From a checkpoint of a small contrastive audio-text model.
Model: 5.29M parameters, log mel input, encoder arch tdnn, encoder norm batchnorm, encoder activation prelu, encoder depths [18], encoder widths [192], text encoder width 192, text encoder layers 7, text encoder norm layernorm, text encoder activation gelu.
Training: muon at rate 0.0059, 11500 steps, batches of 256.
Data: 78125 training examples, 37.7 epochs.
Rows from block 13 of the audio encoder, named by matrix and row number. Each number is 500 + 40 x the weight over its row's rms, rounded and kept within 0 to 999. All counts start at 0. Numbers have three digits each. After the name is the row's rms in percent of the matrix's.
# conv: pointwise conv (encoder.blocks.13.conv.weight, 192x192x1), inputs 0-47
conv.51 095:430585479471527527454522462491472463548386486512438455472497529503462498490535549517495416455487458521448504509465435488402545516456513534569465
conv.52 101:480452473456487506476510566443513529600499536483475467427468439483453534501474495541582525488506532475527527514440570498512533495561520401476450
conv.53 095:474558520551482493508546436480474531528480493490490507507540535535570523472495479462540541477437410502497444432511518590527502405501524500543505
conv.54 093:475488528494458570466445479572553551504481487547492532487537443497462475519530455539503469581505467583517518469447520460466475477501440463498488
conv.55 120:482481470544488520521515459504543489520436485548482464471533535459500581450443522475533551463514504456501524536429548440431454581522462464485485
conv.56 105:532489448443540414493491489526589479486520528436492544503487496508482498400506572518498476496488513536483507524476551484563538471515453457494423
conv.57 097:536478425508392466480506494484464531489523569507482477481476414539395449410496480542506432439496516448537532470478474514526530526492530444483517
conv.58 103:544502505497466478483530470476511478489511491578509513468527537465480494488555493469512458579543462515458451440475442522583493481505611548452467
conv.59 095:498518519566423482505491436522509487490511471516553489536436507475544457545508443514529443509403558478482488601489430444493435503477433477512490
conv.60 094:462497407518476519490480523514534449499495515506529458483510542514453458409498464478506515478518563460508542509467489545504519523434420585529472
conv.61 111:487514484511526463463422519590481493494520496576436606479495503498526433539567379493489494557525538448483588496511454535526496540499517509537620
conv.62 093:482490481493487533502500519495457430523453524545481497495554499483547475536494521531500449485462509540453499521480580484509527458513522493464510
conv.63 097:479536467474444437516518537518444520473465481511452476489462480501503445444443581452511520471502481524500461531504450537571437449547531512475501
conv.64 095:495530490522435508490553526515487534483493534491364500492507497492565480513491452501472442443474482512479440425439508490483526475521503579513511
conv.65 109:439485499539491574518479540455477482481423507555447507494551464505468482509621488467547468575454482484557589522510591434433461521518495539464453
conv.66 116:482486521465511460475485486486459464489461444545504474506565525481514491509466476441498493468431488467509578586549509491479458542483451535556508
conv.67 092:519537430580529533546486519506474443497486463533490472430492553430586501494513444543513501527508509523465485459449468451446487523509515421507458
conv.68 102:490516552475490511491485564483526510605479423497464583450456501500523444495555505495460549516539473453512564492468436531504475564464458498508494
conv.69 110:433458488551551441477473449494440481495498486461517455484496541454434481488499518484508516556401430503533481508481525523492533453543508489447421
conv.70 094:491530474484483468507471482473453495509499420505508466547529466501483484552454495525612481437579508477490484476509532461507464488529520495458519
conv.71 102:522510558460559526532459442438495523566461525474466578458449505505528483444563486543449495443511448504485490506492483489545486554488488527448563
conv.72 099:500516531447488452533461480541529589471503602531548486521471525435508455477517407528512539503548506491505482534562479503498524402490499441474535
conv.73 098:502509455507511491468545463450508520510493564475478460515521517572430497500493465481529443449498532423536556515510479521452609557505469494543546
conv.74 095:510495495508476547520496556477464467461541448454519408500537410463509504540563484509435567558586475454500580463428504542499471481414581423453531
conv.75 093:486490518548445461527507489493482464485534520482505557370489496431535436494491436532585569467503602593547441505520468405463582500477530538435478
conv.76 099:500526504434484467505445510547513509504414546502477469556518462590484461495516406471493585421513543484543513518480446481508491541488478515480522
conv.77 110:472511522434529479536531491561560505507504512469517508459570516458473475455564547472463490426499480438521548549515479496473438458473570475493494
conv.78 100:503486525447419497468459430471495441493486458512503510477545485534501500513592387529536543500488474531467476478516517468531614530470533435537466
conv.79 099:494546544527535471505531457530447531450478439487565454495495467475458525469544464475496483470498541490563542472488459463434533535516563483421562
conv.80 102:504540500539464520540488517415566444501452436522466494541445477503505474478477518461434455519550489453443558470443553482483575475463514527453481
conv.81 109:497518540514540491473417491519476495538567536470439529484524521502539509457518493475555491450510488518511504467487449480457535470471433473465486
conv.82 099:516576467472480447582501551482553477495526451457542510503465496465602531465511475497493525479483498557461502475578467539468462472504431486517504
conv.83 102:469479484496468465530462517459589519476471476549490619550540456575517488509491483539556633491508456433429472486464436492492491448408487561497500
conv.84 095:515469523450537429540516498504465500531508492436629449478491578472459448501500448539503515516461540583517553534477459537456498539492501562429482
conv.85 104:475494558524507504507505520425494543545524552466490457513551571517508446488537480516508584503494553502435474521482494489519566470555438590554461
conv.86 104:562449536526468458486461504508579457480562497575459458537493479464524503499403564546538476443500466528484529490493503475468556542480498437452560
conv.87 104:459506532489445509519546491497472429493485533493442487497480533513497544510459478516583514465461515472489552567466500511483495478484497500583426
conv.88 084:536442502501453510488506459577491534528542489561450482575450546469507501429525533492443454479445469511593496462456471459487515454476454440485559
conv.89 102:484519512444501491461474506498474491432515583509462500483470488496469472558527527458481485487485480510538515462441459452511606453580526464510472
conv.90 103:530503559515479432542444548475508455475494495518490496433461570434491451465501505517532517455521437535493493520553525439490491476601539545510571
conv.91 096:546524437437445459508543513496473491470576440532559491492509557507544527431544408502463515494571461495487538520530526495515503477509469489451448
conv.92 103:415543525509428497505520466511509499561459466495460486456508414476504506437527587498499516529466441498451523508495461494499498469526453495486435
conv.93 094:528475461490496501488506533552441554496411517439515473522511420473509542602453421475489474569510484505490481432556461476510462500541493489500452
conv.94 099:443534477500561515413494467445509455544520537554456565535493517551515506531522435552448478436491530489482495501455517516507483603519472479411581
conv.95 096:431443485527394460510438418558545537591442498564561484462482477527469536474489518587458558511492430491483500520544398502504440412528468478473524
conv.96 089:473463492573526523505475517500496476537509557469556475499421464492444540503543493504520441475527542549490485482421453475470512570466518502439458
conv.97 095:522467429548589486543463568438536456601522462517549442538539519466473546523483521515482496511513551527460538533576491453452515521483451512575515
conv.98 098:478412522491458481439476519555493524484510520513519487513478467407529557572518474469477433539502487511450554475480497563505533609497434493524455
conv.99 093:486536466461469544485556431519582549525508481564518493455491512483496475496447477492478419440469523442480497531470469486521516520496567587511448
conv.100 090:446446535536478585539500475466413510469513510438486515563444451485534538561432489453543532518501503426482493556448471521426459516521509524486506
conv.101 089:513591547441404451437516466539413436533548472532407546456455506491545450475521456482517480447515475479475480461544510522444494501495502510505489
conv.102 110:455527483510523516424494531476525532499561500591542495468501460479434473516456450472461605504503503545517531399445548514551506492487429464553469
conv.103 106:567468525476581598573462531491472532533534471564501528460458545494432502534545488566481555604505579525525508488533492438520511478499529472473521
conv.104 089:516494595540480539429419476470498477547448512456474449489545469494495504489525484505550474534462546500517461500513447512497567562475479455499490
conv.105 083:506492484497460543493504528532463566563471567459509475511435465503526471559530512520434535446586454529498534559416530450512455504438490530498539
conv.106 104:455562496455489436482510433528521501511501471577537432475524609516448473501494468459506557549473523456516564482489450441499510541515478493496523
conv.107 095:468461493525490475498439490482476507557457473511515534458456447468543567508480468595527505469520382516464511478465489509505523532510589479456478
conv.108 092:431468455485518496425454484542509530488516462428524467527506527510562528506565508524515502550478491452485441477482409447555491594500532502507533
conv.109 108:536465482501523590528489496466554504521586472476471443475509517498596445485514473497554528468477462464470555451517551486593508538493489507509473
conv.110 101:537505541505498500545565494489522492521493480516523461480437521536444570509502474529471479457534460483450493487481494484448539546519498479496515
conv.111 104:494547533484449452535510472523474498477490519521538526506547433479435452497631546457530559490462531504481475510502590551453495555505482452550458
conv.112 107:486497463438482472444450476502593490502441552547507438517450498469502503463482520514496481528449518489468473522500472497470529539499567598509467
conv.113 087:511472474553461546379549414491521507499486493446545476586508509463563568485453456452460509495548530502427504487441577473500461427531455537514526
conv.114 106:554534484512446468543521454499507455536480465484510488504495594564499437497466517531497530476496449514527470501514594477500371488558495471454502
conv.115 091:531503484505465500459487513492525529467500469418433618529517543503488506431428457485487458432487446445480466489461546503446500528482484534500481
conv.116 095:432500464513490443518430589565510405586439454454537533466499486533474517435473493562436545513521454515482451438449524561562494494470507484484458
conv.117 094:474485535442494491520460519519470549528454576474425476544419406466401473520497525482521482475511501519535519484504505513539481549514529493467461
conv.118 113:492463507522535493499518485505534470507562482510446516414485487509526462516510465440592489560473521499454463620465497474478481576588502492450477
conv.119 103:469456529487532486518540478518459580563482469492510473497574462509475526511526506454477471463462490538422490430505475552423449484463519474434460
conv.120 101:508433590494487497486496483541458567446518517477514500471546495528452442442448463546465499446505595449557550445557477495470546545568525504489466
conv.121 104:520521466495496517482542504512519492502485501524424491462574515522594492457543492463435477547515420488568523592513483535508498527505513505488571
conv.122 089:512530451551451464567493487502522548555423496484394537465515487472584496465438474533461494465450411530517491530522464487540488481451566482509523
conv.123 096:458539446486446472511451588523494488559483447557527527478509469554484491515543512527462445501497521535525504449497536462521515573517495497431437
conv.124 100:521473582554580544515525569479453488516474431455495506448502473534484494470453461556487544478482532463524543500482459475503527467506511557576523
conv.125 095:522506482462546503548527510424536395435496503550500476622471458458474518504480478399467563434490441483524421510512496493438428502493482473543534
conv.126 110:487485501523544536441542474559640517503431487428502506500478433503544560515472507502524526575507446488609508514526475516481449454509556475486568
conv.127 102:429491438469553495481512478457553464456482448515518517394499456464503466586431529379526553536504458507470490455440519495542475511476505504439511
conv.128 104:566460538421466477555458496434513447527458442508453545535532426490553513533472484550446469529612483463542519518527496533618501561472514498495502
conv.129 105:544521485509539468450537502542411531512504446493494495466559527519460508531513536478512446636517489499487563535499493520485495531480447458596477
conv.130 101:498468564422440467512483472499442493564436519491536491443418451461429522512467539560470490475491455519475421448507506478518570422526501481521527
conv.131 117:487515581458474465485495428471476465486521506506487437496454501482531539495574498465555599447479476477524629487455487426463446464526550515518519
conv.132 089:474477516445495523503517468510522552565458493533428522514459473511479500523450487592492560498526502506530551505517522441498496527554482594532442
conv.133 104:475467523552403472494479466502472474553492516479515576465539617501484467515563511444516537484546445510539563453498584598418520531547468489435464
conv.134 095:496493482497487490451467533435533540499490523440513469443510509461463505534541545518495504517449466492501447537464529428492423500519495484474525
conv.135 100:537520473554474537473495558460507454528489491554530468440497586423501438519496501493505453553530456505482433540500424411540537523566425509530526
conv.136 101:532481505457512454418452484581555513509522506476502417495587451433487500516443483515502506530466516529521483539515434546436456495568481540439479
conv.137 104:502474503537468474496454501555459455566524528497514458484571433544528513583484490529558482510481506479495473491508494542458458498507459500426496
conv.138 101:484452414462472386431587481525433487494516441470547410480466509447496470534557493489531497481492453531542533458492588474456520494491579508490484
conv.139 102:490467597485465524445509517501510501496459546474484506488483505461537551481454517491507513427453485472517466474443496504504497476549473491562485
conv.140 102:503437438515507497532403572551475515492494512502496529478628495490455542459455493471524501417499478569479518518486441470456480454559495437554555
conv.141 098:439476494536482499525490482507520479530570450526494489483435466553488521444525474501577502484523492535448513351512506453435479569525488577490544
conv.142 108:501460547506468485505399461548447516514458443558525427456520454501461463553559541489490515510464502502510483503531534437519505548548457493455525
conv.143 105:479434478514487541588577446511537490476472510569526590429428503557546548532518520539467464577426519476597472486446473513564464483467508480505438
conv.144 094:505470494555460425480463579507529473502545518490468516476495520550554477453456448459388497472463515542499478491455514511508529502512385456517479
conv.145 097:577460471445504607556491430480459476516519512485467472504490524490520456463447530480510491494473516531435571483467463465544475488602501517473505
conv.146 100:496467530483459535443530437480552499573456507492454526454498438500456424424491535482563422507462470477505476521441432449476536435486542518513531
conv.147 096:609498482502493527553419523511448514508445501465536547456543464500517481495541463450517434493445472570483487480531478535468428454503504487458486
conv.148 111:510500526451499505489503463528457540521497480590478472490460460472527513573492534530532460547517515461480536486500598464530477535432507493503487
conv.149 100:519544493520543370542449517498424463517486493486529450503495407514543518577525537556516457454546466550475517456430448503556479550528460472553511
conv.150 100:553500495499457540469509540416493480461519456457467439606411523511447538434556429419620469491466511510484533558506463457468519556547507467535519
conv.151 101:462438513539539506478490442528479570440491474491462505467531441554495503511484489508446488414459511492584444538511507473485446479447513553529528
conv.152 105:538484532467559520492463460452475522547538479462401482507453502477444457586499422485439526559447491513513480413464479535512449483611534537496515
conv.153 094:475467476508444515506490509455524497520556525480444490491489510546459513527516505504525588545424458474485488489452445507537513593547513503508462
conv.154 100:522528494497499536436542472437610541524515394456423497518480566458529508478525502541519491440457445508479490461457524533495451543462543519445424
conv.155 090:494487539428430428443553503526529438539491520455545499412506554521469565562545478533495540548488471522455569525502490542539441467529438537499511
conv.156 104:562523481458442568443507456492496493492529528448536505487538560499491477415524435478464505542512570487470526511512534476514549558484529516431530
conv.157 099:474485514430496518431512449467433524536484572488518495490495487465493567476568550528443437490502505479511501478538535465439516500452473449534466
conv.158 102:446518445479467540507554520478542487534517511550558508527478448470582439522457437486565503460486464459487513603442489486478483488462548532501481
conv.159 109:503531516552464504561484485483532522429491538440481471461531504441556490465455499476503464469519500521511480501513554513419515555499437469551519
conv.160 099:456507517509551535495525471541512521475602428454481481497556428571538464516470495504483478479528497515468427428468443536507569512504545449445488
conv.161 094:473506479543535531511499508495499525482481547476449474454483423487466428510472525447481483468403456486458523608431509427488519457548517469531549
conv.162 102:527476515536540429549439503474503406458506502432470494567495501536481522474466438401455419534479553458526568438539481534433458495474511473507558
conv.163 103:444479468551439466514532498427476481545503543476492446520476468566402542447503438496490554478456427469489520471504461482496505535505570458521494
conv.164 096:500551488508521504411490480452500501511521526519481473530486531500528500451586423559504507527531502493522468468502521478511511499480537481497512
conv.165 107:508504450553524495511466470481516475473480493492486547495527500497458512570490453524434479468550508503582512462467451479480541480451584458521495
conv.166 111:491440512470482489532474590561499518481512535544542579457481506527489551500512485460509523522513465446535579421530428499484506591498525500508546
conv.167 097:554560508461548468539476446529532464503558444557487449546503477449473496511514439485436534466486502475516502529523519503557473603498474552423494